{
  "horizontal_flip": true,
  "encoder_channel_attention": "eca",
  "encoder_drop_path": 0.1,
  "label_smoothing": 0.1,
  "residual_init": "none",
  "beta1": 0.9,
  "max_steps": 16400,
  "final_lr_fraction": 0
}
Rows from block 3 of the text decoder, named by matrix and row number. Rows with one number belong to one neuron. Each number is 50 + 10 x the weight over its row's rms, rounded and kept within 0 to 99. All counts start at 0. After the name is the row's rms in percent of the matrix's.
# fc1: MLP up (decoder.blocks.3.mlp.fc1.weight, 512x128), inputs 0-127
# fc2: MLP down (decoder.blocks.3.mlp.fc2.weight, 128x512, transposed), outputs 0-127
fc1.335 038:47 60 42 49 33 60 65 70 53 46 44 61 47 45 49 73 43 45 43 53 53 67 39 62 47 52 50 46 49 58 53 48 36 42 47 59 52 49 69 40 51 53 47 67 54 56 60 72 50 48 47 53 51 46 56 53 51 36 41 60 55 48 56 46 73 44 55 38 47 51 51 66 36 48 62 46 51 56 46 48 35 62 43 54 59 53 36 36 59 29 58 70 46 39 41 48 52 35 39 29 36 54 44 55 61 47 48 48 37 69 55 32 34 49 51 56 53 42 45 65 63 85 54 41 45 45 45 52
fc1.336 050:55 44 53 39 36 64 36 47 44 58 49 27 68 57 59 54 38 50 59 52 36 47 59 41 58 57 58 60 41 48 60 61 55 48 42 42 57 36 56 51 53 60 45 48 69 55 44 44 26 45 36 51 39 53 31 47 47 40 54 53 57 59 46 52 57 51 66 54 65 55 59 50 46 35 58 32 69 42 47 46 37 49 49 54 56 62 56 49 29 67 42 39 36 58 43 38 62 55 34 69 60 34 57 60 40 34 65 49 65 50 49 60 42 58 52 70 35 57 45 61 59 48 65 53 48 58 44 48
fc1.337 032:49 43 55 58 46 53 60 57 40 40 39 59 48 58 43 69 39 59 53 39 40 49 37 49 65 56 33 52 64 55 37 40 48 41 34 32 54 57 41 51 25 37 48 62 56 44 46 56 71 51 65 56 64 48 66 50 53 43 64 42 32 38 59 39 52 46 47 53 56 58 34 64 73 60 37 49 50 57 33 55 62 54 45 49 56 65 52 52 63 41 61 59 58 45 64 45 33 42 47 43 42 69 37 51 40 61 72 55 45 58 49 36 41 53 46 67 41 53 44 54 63 51 62 43 52 41 54 56
fc1.338 091:57 37 40 55 56 52 47 25 41 43 41 57 58 37 39 47 51 69 63 66 43 69 58 35 44 69 56 59 58 40 32 54 45 37 71 43 54 49 37 52 37 40 56 45 49 54 37 31 52 51 49 54 50 67 57 32 59 56 67 59 44 51 54 51 44 45 57 63 43 63 49 48 35 48 59 41 51 46 57 41 61 69 56 67 60 48 48 46 60 63 52 62 46 40 51 52 56 42 38 51 54 44 35 64 40 48 49 44 53 47 55 40 64 60 62 38 39 31 53 53 50 55 67 68 36 56 38 37
fc1.339 031:46 45 43 55 50 36 65 53 37 51 37 72 25 45 54 33 50 51 31 46 68 47 52 51 59 62 70 44 58 37 66 57 73 41 48 51 47 35 63 70 42 50 37 65 47 56 48 36 46 58 62 55 49 42 61 38 51 66 58 66 55 54 52 60 41 43 59 43 40 52 52 55 52 60 43 43 41 52 50 46 31 60 57 41 44 50 47 47 50 59 62 56 34 45 45 47 56 52 30 53 55 58 46 36 67 57 52 51 54 52 34 46 66 61 48 33 47 46 61 39 42 63 68 67 40 51 52 46
fc1.340 035:43 37 55 47 62 31 17 53 69 50 41 54 55 41 48 55 56 37 42 54 63 50 54 65 64 39 52 41 47 37 52 53 49 67 42 47 41 32 56 47 52 53 48 37 57 51 55 43 30 52 56 38 46 61 38 41 54 66 37 46 54 49 39 49 49 45 48 49 42 64 51 52 67 59 43 41 53 68 44 38 30 56 64 85 42 45 61 43 47 46 40 51 50 56 54 55 43 58 42 49 44 50 65 54 37 48 44 56 59 52 68 53 58 38 45 52 57 72 41 36 57 64 44 40 57 54 63 45
fc1.341 034:67 67 66 48 51 42 38 53 53 48 50 49 47 61 51 67 43 28 48 54 45 39 45 42 57 43 43 42 54 59 47 37 58 51 55 68 46 58 54 58 69 57 52 51 62 45 46 35 69 54 31 53 53 66 54 58 51 41 68 60 64 44 44 49 46 45 55 54 57 59 42 54 48 45 51 59 38 63 55 47 54 33 41 57 45 50 50 66 60 59 49 47 43 45 49 51 51 28 55 22 50 75 33 50 31 38 43 51 54 48 55 77 52 44 49 49 33 44 40 51 48 36 36 68 43 43 56 37
fc1.342 039:42 61 32 62 44 36 53 51 60 55 53 44 57 62 62 50 35 58 53 57 49 44 49 53 60 46 44 27 53 55 73 47 44 56 51 52 49 52 56 38 57 48 56 33 46 46 44 50 54 52 64 46 34 41 57 49 44 50 60 59 44 57 33 47 50 45 56 54 58 45 53 29 58 60 65 54 48 48 48 23 47 31 45 68 62 42 54 40 56 65 65 55 50 63 47 39 42 30 51 57 54 36 52 45 34 57 39 51 45 39 40 64 63 65 38 33 56 30 48 65 47 50 49 73 48 46 71 40
fc1.343 059:54 33 45 54 40 62 44 53 62 54 38 46 38 47 64 49 55 37 60 51 48 61 44 52 52 46 37 33 51 47 49 41 48 56 60 69 51 37 47 53 55 59 47 47 37 44 43 49 48 78 54 58 44 40 55 65 46 46 41 38 45 28 50 46 53 36 47 65 52 38 36 76 36 55 64 44 41 52 57 42 60 42 55 57 39 38 55 52 58 66 52 63 57 53 32 57 25 55 34 58 52 41 42 59 39 61 39 57 55 59 54 37 59 56 55 51 72 68 28 42 61 50 60 50 62 57 55 47
fc1.344 043:46 42 43 26 57 55 60 53 67 53 56 49 52 55 59 40 49 70 59 50 47 65 46 50 53 37 42 46 61 46 42 50 47 56 54 47 65 50 55 44 55 51 39 55 42 52 34 57 30 61 47 51 37 66 51 56 35 43 42 29 47 42 55 46 68 47 37 60 62 38 48 68 34 70 64 54 41 36 52 41 59 51 42 65 44 43 62 55 58 49 46 63 77 68 38 53 49 49 35 50 56 42 29 52 60 53 27 51 52 46 71 59 50 63 64 46 39 46 48 54 51 42 38 49 57 42 52 43
fc1.345 047:53 47 50 57 52 52 60 60 31 53 59 40 50 47 58 43 43 47 37 54 59 47 37 38 65 39 66 33 62 42 32 44 52 42 34 54 45 28 59 52 62 47 45 49 50 59 58 60 54 67 55 41 39 38 62 46 39 61 40 60 29 71 43 56 40 50 38 43 42 49 35 43 60 37 44 51 64 65 55 57 50 44 51 43 59 52 50 38 46 60 50 38 47 50 36 48 60 76 29 59 55 57 32 51 64 44 55 59 49 54 42 47 59 69 38 31 55 46 62 37 55 53 59 57 46 59 41 62
fc1.346 031:42 64 47 37 46 39 48 47 32 50 35 28 50 52 62 39 45 58 42 49 67 36 42 46 64 42 39 42 62 37 36 32 48 33 45 32 47 41 47 52 51 39 48 47 59 46 46 45 60 47 69 55 41 51 70 47 57 52 51 48 39 47 45 66 58 53 20 35 52 30 46 46 61 59 41 60 50 53 64 50 50 43 44 53 55 55 46 60 56 60 47 55 54 44 60 51 37 54 39 65 55 55 43 36 29 43 51 45 55 50 40 73 44 60 48 54 56 48 48 34 40 49 41 68 58 57 71 51
fc1.347 049:60 53 65 48 53 53 42 40 67 65 61 42 56 48 43 61 39 36 59 54 52 37 60 42 44 35 55 44 41 70 60 43 43 51 46 70 47 60 52 53 64 68 53 45 50 58 45 34 48 63 38 45 41 66 41 49 52 44 67 52 50 46 34 46 58 45 61 44 54 54 43 51 44 45 50 52 63 46 54 41 58 47 52 49 60 58 59 67 51 54 51 48 56 59 47 48 54 43 53 18 51 52 18 53 37 44 41 52 53 44 76 62 58 46 51 35 39 28 43 63 57 46 26 48 44 42 35 44
fc1.348 032:53 46 64 41 46 62 37 46 40 40 58 38 38 46 61 57 45 50 44 64 68 48 50 68 59 67 55 69 40 49 45 66 47 45 50 36 54 51 29 41 46 58 47 49 57 47 59 54 53 46 30 32 28 52 47 34 72 48 63 66 59 43 48 55 46 46 68 47 52 56 54 45 60 48 46 60 49 43 44 46 65 48 39 38 53 46 41 49 32 49 61 61 28 52 50 50 46 54 53 73 45 52 54 49 48 37 65 50 52 33 33 70 47 55 43 60 55 61 52 72 55 36 40 62 56 53 45 57
fc1.349 029:53 54 52 57 46 51 42 51 51 48 62 47 55 51 48 38 42 61 53 54 76 53 58 50 39 55 48 63 50 48 35 54 56 55 61 38 52 62 33 50 59 42 40 45 49 53 21 42 43 33 62 57 38 44 46 42 59 52 71 67 45 33 50 53 42 41 64 65 39 66 50 42 61 53 39 52 63 54 50 39 60 37 57 58 61 60 64 49 41 61 57 53 46 54 42 56 51 46 43 57 47 47 32 31 44 41 51 58 62 45 48 50 55 82 55 60 62 38 55 43 48 33 38 76 47 55 68 47
fc1.350 030:69 45 50 43 56 50 55 47 51 48 58 53 52 40 64 39 49 48 76 50 46 44 55 38 34 52 55 43 60 55 46 41 43 32 37 42 43 57 28 44 47 51 57 51 57 42 40 56 37 48 36 41 37 58 59 47 50 68 38 59 55 48 52 45 45 37 52 61 50 43 56 43 42 42 53 55 59 45 65 35 79 39 38 52 72 59 47 33 49 71 36 40 57 49 45 36 37 43 51 67 51 70 51 58 68 71 49 42 44 45 58 58 51 63 61 40 51 33 48 56 51 46 61 62 45 40 52 41
fc1.351 042:42 63 61 33 57 60 39 47 67 46 67 62 61 57 53 39 44 60 63 64 41 56 40 58 42 51 57 53 39 58 44 41 49 57 49 48 48 63 45 44 58 58 49 41 39 50 34 34 47 46 36 46 53 59 48 40 40 44 61 42 50 36 52 41 58 46 58 54 51 43 58 36 32 67 55 56 67 32 65 44 63 62 43 46 62 38 65 57 56 61 46 46 61 67 20 47 44 46 41 48 50 49 41 44 29 56 36 54 49 33 69 56 63 55 49 48 39 33 43 66 39 49 45 59 39 45 45 40
fc1.352 158:57 46 42 19 63 40 58 54 39 62 45 39 56 54 47 41 44 60 57 52 54 57 55 38 62 44 54 47 58 61 52 45 42 51 49 36 75 39 41 36 38 54 60 52 40 54 61 62 41 37 64 58 42 69 41 56 51 52 49 42 53 46 57 59 55 41 46 59 45 49 56 45 42 58 47 63 37 42 71 59 47 32 31 55 50 41 30 68 61 36 53 51 58 63 69 37 59 61 59 55 59 62 61 38 65 46 39 36 53 56 48 40 37 51 60 32 55 47 58 42 46 55 43 42 53 37 51 67
fc1.353 047:54 55 40 24 58 46 59 55 34 57 51 37 70 53 53 53 44 50 58 49 53 59 55 37 49 42 53 50 54 62 61 42 46 56 49 46 68 45 49 45 46 56 58 52 39 46 55 68 43 37 62 64 45 68 44 59 38 47 44 44 53 39 52 54 74 40 53 51 67 37 55 47 45 56 47 53 29 36 81 55 35 40 40 43 54 43 45 62 49 38 42 57 55 62 60 36 70 55 49 55 62 47 63 44 55 41 41 33 47 67 56 34 27 54 60 43 50 46 59 37 42 58 49 48 51 43 48 66
fc1.354 028:48 58 48 56 49 60 47 63 56 46 49 49 34 45 49 51 52 52 34 36 42 49 57 69 52 47 35 38 43 55 38 37 40 46 51 63 48 63 35 38 68 29 53 67 39 51 82 46 60 45 53 63 49 32 48 42 56 37 59 53 62 37 63 47 49 50 49 35 39 51 46 41 52 57 35 54 57 45 41 62 66 43 52 43 48 66 48 49 39 39 64 58 49 45 49 53 36 37 56 56 27 54 50 37 49 51 60 65 44 54 28 44 33 29 40 56 61 48 47 51 65 41 36 46 56 51 52 42
fc1.355 035:35 49 53 31 47 67 32 45 35 59 47 37 59 57 60 67 32 40 47 50 56 63 42 52 52 66 52 49 40 54 60 59 49 45 53 50 54 46 46 46 34 50 41 63 57 47 56 48 44 56 41 70 38 54 48 54 54 36 40 50 52 38 51 54 63 57 56 68 70 37 60 52 51 55 54 43 48 40 53 50 29 56 54 52 56 51 62 38 35 65 51 49 39 66 60 55 70 53 32 54 47 32 56 59 50 18 64 43 56 40 45 62 41 37 46 65 52 49 31 52 51 48 69 52 46 42 41 58
fc1.356 029:35 50 60 50 49 39 44 42 43 47 36 56 28 43 66 61 61 34 32 60 68 37 45 46 56 55 65 37 43 38 68 44 62 41 58 40 43 57 41 50 50 69 49 47 55 35 60 31 50 54 51 46 64 61 53 20 65 61 61 42 41 53 45 68 53 37 49 47 56 56 54 61 66 63 36 60 54 43 48 30 58 55 53 46 55 53 55 51 56 46 49 56 37 53 66 54 47 55 52 45 51 56 41 61 42 37 46 45 81 45 51 54 33 57 33 45 58 45 45 57 44 51 49 60 46 54 52 55
fc1.357 030:58 50 49 61 39 48 47 42 47 50 35 39 46 55 51 47 58 53 27 50 48 37 49 47 64 32 53 75 48 73 19 51 47 55 42 43 41 48 48 52 56 41 38 43 56 32 38 52 55 32 63 53 65 50 44 64 56 56 54 53 30 52 57 42 49 49 48 40 48 46 40 40 50 57 35 69 43 64 32 45 55 44 27 46 55 49 63 55 45 41 56 47 53 67 63 54 35 47 55 39 52 66 35 53 48 53 74 51 49 63 52 41 66 50 67 63 54 51 48 58 61 42 44 48 48 38 51 45
fc1.358 027:29 46 42 44 67 68 66 44 49 54 73 54 50 40 46 53 50 51 59 49 50 56 44 51 39 45 56 70 53 52 60 59 53 51 40 57 56 67 67 56 21 47 36 70 42 49 43 56 34 65 48 72 42 43 48 63 41 58 30 48 61 38 42 48 64 55 46 49 52 61 42 47 47 56 45 52 56 34 53 50 32 58 52 59 58 52 42 58 51 44 52 42 50 60 49 50 55 48 46 36 49 41 54 34 63 54 57 51 49 41 66 42 58 22 68 48 62 45 50 63 42 59 60 49 29 40 54 45
fc1.359 090:54 34 41 59 55 44 42 27 39 33 38 57 49 33 36 50 64 71 55 62 47 56 60 38 45 58 60 57 51 30 41 59 50 44 73 40 52 47 48 52 40 36 65 44 50 48 44 28 63 53 55 59 49 64 69 29 66 53 63 58 47 57 51 60 43 50 62 56 34 62 42 49 41 39 51 36 51 53 47 46 57 63 69 59 60 43 41 48 54 63 46 62 49 41 61 59 52 45 47 59 53 43 43 69 48 49 53 43 59 53 43 39 62 54 52 44 40 30 50 42 51 56 58 66 43 60 36 42
fc1.360 050:51 36 42 60 37 49 34 51 71 63 38 52 47 66 69 42 74 45 50 47 54 59 46 52 56 45 43 44 46 46 43 44 51 58 69 65 51 36 45 52 55 53 35 45 39 48 28 53 45 54 60 50 36 36 63 62 59 53 49 46 50 37 50 46 50 42 43 62 51 37 36 72 48 56 53 59 45 61 39 42 62 32 56 61 38 31 61 48 50 68 52 63 58 55 41 52 29 50 38 53 57 30 42 60 51 61 32 56 55 52 48 54 56 65 53 49 65 64 41 44 54 43 51 49 65 45 58 39
fc1.361 090:51 41 73 56 60 37 42 37 46 58 54 48 57 51 71 33 57 49 53 47 31 47 51 53 43 48 44 39 65 49 48 56 56 53 35 34 51 60 49 39 21 49 58 59 42 41 54 50 47 56 65 25 67 49 55 41 56 51 49 60 48 54 60 50 37 68 59 61 47 48 54 54 54 58 40 48 51 34 61 55 47 37 41 53 40 67 38 23 49 68 66 37 44 63 59 44 38 73 53 53 55 51 48 45 38 44 70 42 38 53 41 61 46 49 44 45 55 59 48 57 64 39 52 51 43 48 59 45
fc2.335 037:51 47 60 63 63 37 62 68 51 37 50 37 56 48 47 51 29 48 53 50 40 55 35 68 51 58 50 44 57 45 59 36 75 40 58 43 47 63 47 40 25 52 39 47 68 62 57 57 50 40 55 55 52 48 65 57 45 26 49 45 56 48 51 48 49 47 52 33 42 45 47 60 67 56 26 60 44 59 41 44 69 48 32 60 56 62 57 39 54 47 52 57 55 51 61 40 66 47 60 46 57 64 46 45 51 53 55 41 52 36 43 62 36 55 51 56 51 43 53 48 63 65 63 33 51 35 33 64
fc2.336 050:53 43 47 37 36 58 39 47 46 62 55 47 61 49 52 57 31 70 39 60 45 58 60 48 67 64 43 56 45 60 58 56 48 60 38 29 74 46 53 48 55 54 43 46 68 62 32 46 46 48 40 57 66 34 43 47 56 54 61 42 61 55 41 51 43 50 54 61 63 37 59 50 68 34 49 37 54 52 59 49 47 49 53 43 50 73 42 51 43 56 40 30 48 39 42 38 52 58 40 58 47 40 51 43 55 33 51 50 57 55 57 53 47 64 58 57 29 63 40 40 49 37 71 61 55 65 39 31
fc2.337 041:53 52 58 46 43 50 50 58 57 52 31 53 59 40 51 51 40 44 41 54 61 47 52 59 44 50 73 45 52 33 66 52 16 51 67 68 38 45 61 50 49 51 47 67 66 63 55 54 51 59 31 47 33 45 64 64 57 51 41 36 75 58 63 50 60 52 63 36 41 61 51 52 58 37 53 46 46 64 46 61 44 46 46 60 51 60 63 29 51 44 58 68 50 37 48 57 53 50 44 53 43 56 46 68 51 53 48 42 58 58 42 46 53 51 61 56 35 46 47 47 52 63 45 42 39 26 39 35
fc2.338 093:62 40 40 43 56 63 37 38 53 37 44 56 60 43 52 54 59 68 67 61 52 62 63 45 37 66 57 61 58 44 31 58 41 34 62 31 54 51 53 52 48 37 54 40 53 56 37 31 51 46 47 60 47 54 55 37 54 51 73 58 41 56 63 53 47 38 54 66 45 58 38 39 32 38 57 53 51 49 47 38 63 64 58 66 60 43 37 51 63 60 47 56 39 41 48 58 51 42 44 55 53 60 46 61 35 43 51 41 40 53 42 39 69 54 58 40 37 36 49 43 58 58 63 66 39 65 40 33
fc2.339 032:44 47 50 54 52 38 57 48 51 29 49 44 40 50 30 60 52 40 51 48 68 66 58 53 60 49 51 39 69 37 40 44 30 42 49 61 34 27 49 60 45 36 51 48 55 59 44 46 65 45 62 42 45 33 34 49 35 61 57 33 33 61 51 61 40 49 54 47 43 48 50 37 61 41 36 51 61 61 41 38 44 37 50 62 53 32 33 37 52 52 41 38 37 49 45 62 63 62 56 52 50 43 48 45 61 46 32 43 51 57 42 45 59 70 55 50 53 60 37 45 61 44 59 68 57 64 57 44
fc2.340 035:60 36 43 64 38 56 57 42 61 40 54 43 41 44 47 52 39 52 61 50 61 34 42 59 61 47 53 54 28 48 65 77 50 48 37 41 47 49 44 59 41 56 35 36 51 44 56 63 40 61 65 47 64 58 40 49 59 71 27 44 41 50 39 36 42 51 43 50 55 49 68 74 52 45 43 52 41 51 45 42 44 57 43 41 48 38 40 51 42 38 44 52 68 43 64 62 40 66 36 47 49 35 67 35 61 53 55 57 50 64 56 51 62 37 58 64 52 48 54 58 42 54 66 54 44 67 49 53
fc2.341 035:47 66 50 56 36 36 46 48 68 71 54 44 55 47 54 58 54 52 61 55 44 42 53 43 24 29 51 50 60 41 64 36 52 54 31 48 28 56 51 47 40 59 48 48 50 50 45 35 46 63 59 35 58 15 50 46 48 49 61 52 57 39 59 67 62 52 36 48 68 40 33 49 41 47 45 47 52 55 47 45 47 54 49 44 53 64 43 45 73 49 46 51 50 45 47 59 56 59 52 33 57 50 42 60 36 31 45 47 40 41 61 59 51 46 62 48 46 38 65 61 56 48 42 40 66 41 46 35
fc2.342 040:58 57 40 41 34 40 46 53 74 49 60 65 60 61 50 38 64 48 49 47 69 59 44 62 50 34 57 40 48 43 61 58 35 60 29 35 20 55 46 38 64 43 45 42 49 54 39 49 55 61 53 53 38 39 58 52 41 52 54 41 48 48 52 44 51 56 58 44 70 26 51 45 36 32 51 43 60 35 47 38 47 49 56 58 55 52 65 51 58 33 50 54 58 48 33 49 56 32 55 59 59 37 52 41 60 44 39 59 50 45 51 52 56 59 63 44 36 45 41 52 40 60 46 51 64 66 57 33
fc2.343 059:63 57 41 57 51 66 60 56 61 56 53 52 41 67 69 46 53 44 70 43 59 56 41 44 60 59 42 48 41 38 30 50 65 62 63 58 51 55 50 56 36 50 41 38 49 41 47 54 43 70 64 56 50 38 37 57 68 47 36 47 53 33 65 41 39 35 43 65 43 48 50 67 38 67 53 59 49 54 35 41 58 44 64 41 40 45 56 55 59 54 59 51 64 51 39 62 31 53 50 54 51 45 39 57 54 58 49 54 45 41 35 36 57 56 51 38 70 64 40 37 59 29 55 48 57 37 48 42
fc2.344 045:54 52 29 36 45 56 47 42 57 76 59 67 52 48 51 44 43 49 78 49 57 52 37 42 39 52 39 57 44 58 36 50 60 54 54 46 76 65 42 52 50 45 58 50 36 31 45 60 36 48 61 66 46 58 32 52 41 47 54 45 34 40 49 46 47 19 48 49 57 45 43 45 38 64 68 59 45 39 70 37 67 54 48 51 60 34 50 61 58 52 53 41 49 55 50 35 51 53 45 42 55 53 63 46 48 68 46 34 49 37 42 37 51 50 52 45 52 52 47 55 59 44 67 42 53 54 43 55
fc2.345 048:46 55 45 53 40 57 63 60 26 46 50 49 53 54 46 51 56 47 32 56 63 73 47 51 68 31 63 40 48 33 46 52 51 37 34 65 44 32 56 60 65 51 53 60 54 56 54 57 51 49 44 44 39 33 64 56 52 69 49 62 21 66 55 51 36 54 46 42 36 48 46 43 58 42 53 53 63 62 52 59 40 50 54 39 60 51 53 46 43 61 47 38 56 32 31 46 66 62 41 50 53 58 55 39 70 56 63 67 53 61 37 42 60 61 47 38 54 50 54 36 62 53 55 52 41 54 43 53
fc2.346 033:53 55 47 46 36 60 48 68 35 63 56 53 54 44 50 47 50 40 42 54 47 60 47 57 56 35 63 48 55 41 62 50 41 64 41 67 38 40 69 50 76 59 59 62 57 50 46 59 49 50 46 53 20 33 61 58 56 52 51 40 67 53 65 49 43 53 65 55 40 54 31 34 52 34 47 52 52 46 43 55 15 44 50 45 51 39 48 42 55 42 40 60 53 49 37 52 43 41 49 55 53 57 57 47 66 50 59 56 48 57 52 40 66 51 52 47 39 62 56 37 38 46 38 50 28 64 62 39
fc2.347 048:51 68 65 46 57 56 40 28 67 71 72 47 65 55 47 62 40 51 64 58 46 32 48 30 42 52 46 49 51 51 49 32 65 55 47 43 49 62 48 47 45 59 45 43 64 49 39 34 55 51 50 30 54 47 34 56 59 42 46 52 52 42 33 54 46 39 43 46 63 39 44 61 33 52 52 51 60 38 46 48 69 55 49 40 58 66 47 58 68 52 54 49 41 51 31 58 64 53 50 48 55 69 55 50 36 54 43 51 27 45 72 55 50 40 49 43 34 42 52 68 45 53 55 45 54 50 46 42
fc2.348 032:52 44 57 56 42 54 55 40 45 43 60 39 46 68 62 30 57 62 36 37 31 56 56 45 44 49 37 54 49 57 72 52 47 45 58 44 62 53 41 51 54 59 38 54 53 70 57 33 62 47 39 66 40 43 47 54 63 41 52 51 52 49 62 41 54 51 44 61 46 50 48 54 57 37 68 35 51 54 55 62 30 50 44 53 36 69 60 42 58 43 41 52 38 40 52 46 55 34 52 59 41 30 69 57 56 39 55 64 59 55 46 39 52 50 69 51 26 58 67 58 35 52 34 46 67 57 52 34
fc2.349 029:60 40 47 46 49 59 51 58 54 44 54 52 52 53 47 44 69 65 61 58 38 53 66 36 42 74 48 54 53 59 52 67 32 48 49 45 44 51 47 46 78 41 47 49 50 67 44 33 65 61 47 39 41 42 39 49 45 54 59 44 70 57 63 59 52 57 52 21 36 43 52 41 43 41 73 43 42 46 54 56 49 48 51 49 49 56 52 44 50 51 54 53 56 38 47 49 42 56 33 58 44 40 49 57 49 37 49 62 67 56 30 48 61 44 61 29 30 37 38 57 47 54 51 48 50 29 47 30
fc2.350 035:64 41 52 41 58 57 42 44 34 54 64 62 53 52 58 47 55 50 49 26 51 70 66 55 45 58 62 48 58 64 37 44 59 55 44 49 24 48 58 58 51 58 42 45 39 60 44 50 50 49 57 52 40 53 38 59 49 45 70 55 19 56 59 45 61 48 61 66 62 51 43 43 47 52 62 43 43 44 58 59 62 49 59 47 52 48 56 56 65 53 47 50 60 56 28 45 55 48 48 30 54 48 42 73 59 65 45 51 47 65 36 35 53 67 52 31 34 40 55 46 46 43 39 63 47 59 63 42
fc2.351 043:44 66 35 42 46 61 39 32 63 58 67 62 63 64 52 49 38 59 58 57 45 45 60 44 43 58 45 50 46 66 43 48 54 43 46 42 50 74 56 54 62 52 52 39 44 47 41 39 49 55 42 58 33 61 31 53 41 53 57 33 36 41 42 46 45 27 43 41 71 43 49 42 29 62 59 50 59 40 66 39 70 59 61 58 35 47 63 49 66 54 62 42 46 51 47 45 58 44 47 39 59 48 53 61 46 73 46 56 41 51 61 56 51 55 49 47 31 42 58 67 58 57 43 65 55 45 50 49
fc2.352 158:63 42 40 32 53 45 46 64 51 62 41 38 65 46 45 44 45 55 55 53 53 61 55 56 58 41 54 44 63 56 50 44 44 53 48 40 73 38 53 32 48 52 50 46 45 62 54 60 41 32 52 59 47 62 36 53 49 49 69 44 31 34 67 58 59 42 48 59 29 49 64 39 37 52 58 65 40 43 53 60 43 39 37 54 49 53 32 67 59 28 41 50 54 60 61 49 52 55 63 51 52 59 71 39 61 51 33 37 44 65 42 38 54 59 60 35 52 51 58 41 46 67 39 41 53 43 34 56
fc2.353 052:64 57 45 22 44 40 57 53 47 67 42 38 47 45 47 52 36 70 56 39 54 58 57 43 64 41 53 51 58 52 51 38 58 53 44 42 70 54 49 23 47 55 51 53 51 52 60 56 37 35 46 59 42 64 37 49 46 42 60 43 45 34 62 63 62 43 42 60 48 44 61 52 50 54 58 54 43 43 55 67 46 46 32 61 52 52 38 71 64 39 36 41 60 57 59 38 49 47 56 53 66 64 63 35 60 52 50 27 50 50 46 41 47 58 62 47 41 60 55 32 49 61 45 40 49 50 33 68
fc2.354 031:35 42 59 48 52 58 37 66 62 38 58 24 45 61 61 35 60 43 52 26 38 41 55 69 49 34 54 45 43 42 58 59 41 47 60 62 54 49 50 42 44 46 45 41 52 66 67 63 66 49 47 40 35 39 56 53 52 41 48 43 49 40 56 69 49 54 41 55 23 58 45 34 54 42 33 45 53 49 44 62 47 47 35 42 34 70 46 38 53 31 59 53 45 38 60 59 48 37 60 47 47 32 57 57 41 66 59 59 55 43 53 39 44 50 46 39 43 59 47 57 44 57 43 47 56 37 55 48
fc2.355 035:43 59 60 41 26 54 54 49 44 52 57 35 47 45 47 54 35 55 55 53 42 40 57 40 71 48 46 49 32 57 60 60 57 65 31 32 64 54 59 40 63 55 41 53 64 52 36 60 40 52 35 49 50 44 42 39 50 43 49 49 65 41 52 43 53 57 54 56 58 51 60 64 50 33 50 48 47 58 62 42 43 53 55 50 35 66 59 71 46 53 38 53 57 33 46 27 50 56 47 63 39 39 52 46 66 59 41 54 51 52 73 25 57 50 58 59 33 70 51 40 43 56 56 59 52 46 42 33
fc2.356 031:61 45 49 42 34 40 55 48 50 46 56 56 42 44 23 56 41 63 34 36 47 52 57 62 42 43 45 61 54 53 63 58 45 62 45 56 26 37 50 56 59 53 58 56 53 55 46 65 58 63 52 26 45 54 58 59 67 51 46 28 55 42 57 48 48 57 60 56 54 39 37 52 47 42 58 47 51 59 55 42 36 62 44 60 55 51 38 44 68 48 31 54 54 44 48 66 56 57 61 51 44 46 71 59 55 57 36 62 49 69 62 47 40 31 71 63 23 50 49 50 48 53 52 49 35 51 50 37
fc2.357 031:55 42 53 50 52 62 51 52 60 42 41 58 57 33 55 30 54 45 46 39 38 47 54 68 44 40 63 30 61 47 80 44 38 47 55 59 20 53 59 50 42 73 56 58 50 60 68 45 39 52 62 37 51 45 60 64 53 58 55 40 46 52 56 46 56 61 53 60 56 56 59 49 61 35 39 51 51 51 40 51 38 57 38 54 38 57 68 45 54 53 37 60 47 46 24 65 50 56 65 42 48 36 44 65 39 48 43 46 55 68 59 48 24 55 42 49 47 48 58 57 47 55 47 54 52 45 54 57
fc2.358 028:40 62 33 56 55 34 71 54 58 61 50 47 51 52 47 39 36 36 48 51 53 46 39 45 73 61 39 53 46 56 45 45 45 38 41 58 42 45 52 35 55 29 50 52 54 62 50 42 51 58 55 63 43 73 30 43 29 42 54 40 42 39 39 49 50 24 33 44 53 82 59 62 53 38 47 49 64 54 55 39 46 65 53 66 48 36 50 51 57 49 51 57 65 50 50 36 64 35 35 49 44 50 45 43 65 47 45 43 45 55 44 49 56 44 64 35 44 58 54 51 60 46 41 46 61 54 48 56
fc2.359 087:56 36 38 52 55 50 39 38 48 38 43 56 51 41 42 58 66 63 59 59 49 59 62 41 39 59 64 61 59 35 46 66 40 32 59 34 52 41 46 50 47 44 60 44 55 56 43 42 61 43 49 51 50 61 66 31 68 59 67 60 38 58 62 59 40 40 57 69 42 60 37 45 35 43 51 46 54 56 42 39 54 58 63 57 59 47 34 52 64 62 49 57 39 33 58 63 54 38 51 62 55 54 57 62 44 43 54 40 37 58 38 32 64 57 58 43 39 31 43 37 48 53 64 63 47 58 35 43
fc2.360 052:57 43 36 50 44 59 64 49 65 58 52 70 34 45 65 39 56 39 67 39 62 54 43 61 53 51 30 47 45 46 31 60 72 66 60 52 53 52 47 58 51 62 62 43 34 33 42 49 53 64 62 67 61 52 52 58 53 50 34 45 52 32 60 46 46 42 56 56 55 40 51 63 34 64 67 49 48 50 45 40 46 45 67 34 43 43 50 41 58 61 59 41 52 43 39 54 35 55 50 63 53 38 37 52 50 53 49 52 55 53 31 37 60 46 47 53 66 50 41 40 55 25 58 51 63 50 60 38
fc2.361 105:54 53 46 55 59 56 40 52 51 55 61 51 56 49 36 49 64 46 43 64 61 58 45 46 36 43 71 52 48 28 67 63 40 39 55 64 37 23 64 46 66 46 20 61 60 68 29 66 52 46 30 55 48 52 50 52 50 50 41 24 48 46 53 47 56 51 53 68 56 54 49 55 55 48 60 57 48 50 42 51 46 50 44 63 36 59 68 60 49 53 58 50 55 43 44 58 73 39 49 63 36 40 59 55 43 43 27 52 54 52 55 42 49 63 47 46 37 62 58 48 41 50 58 48 50 49 46 50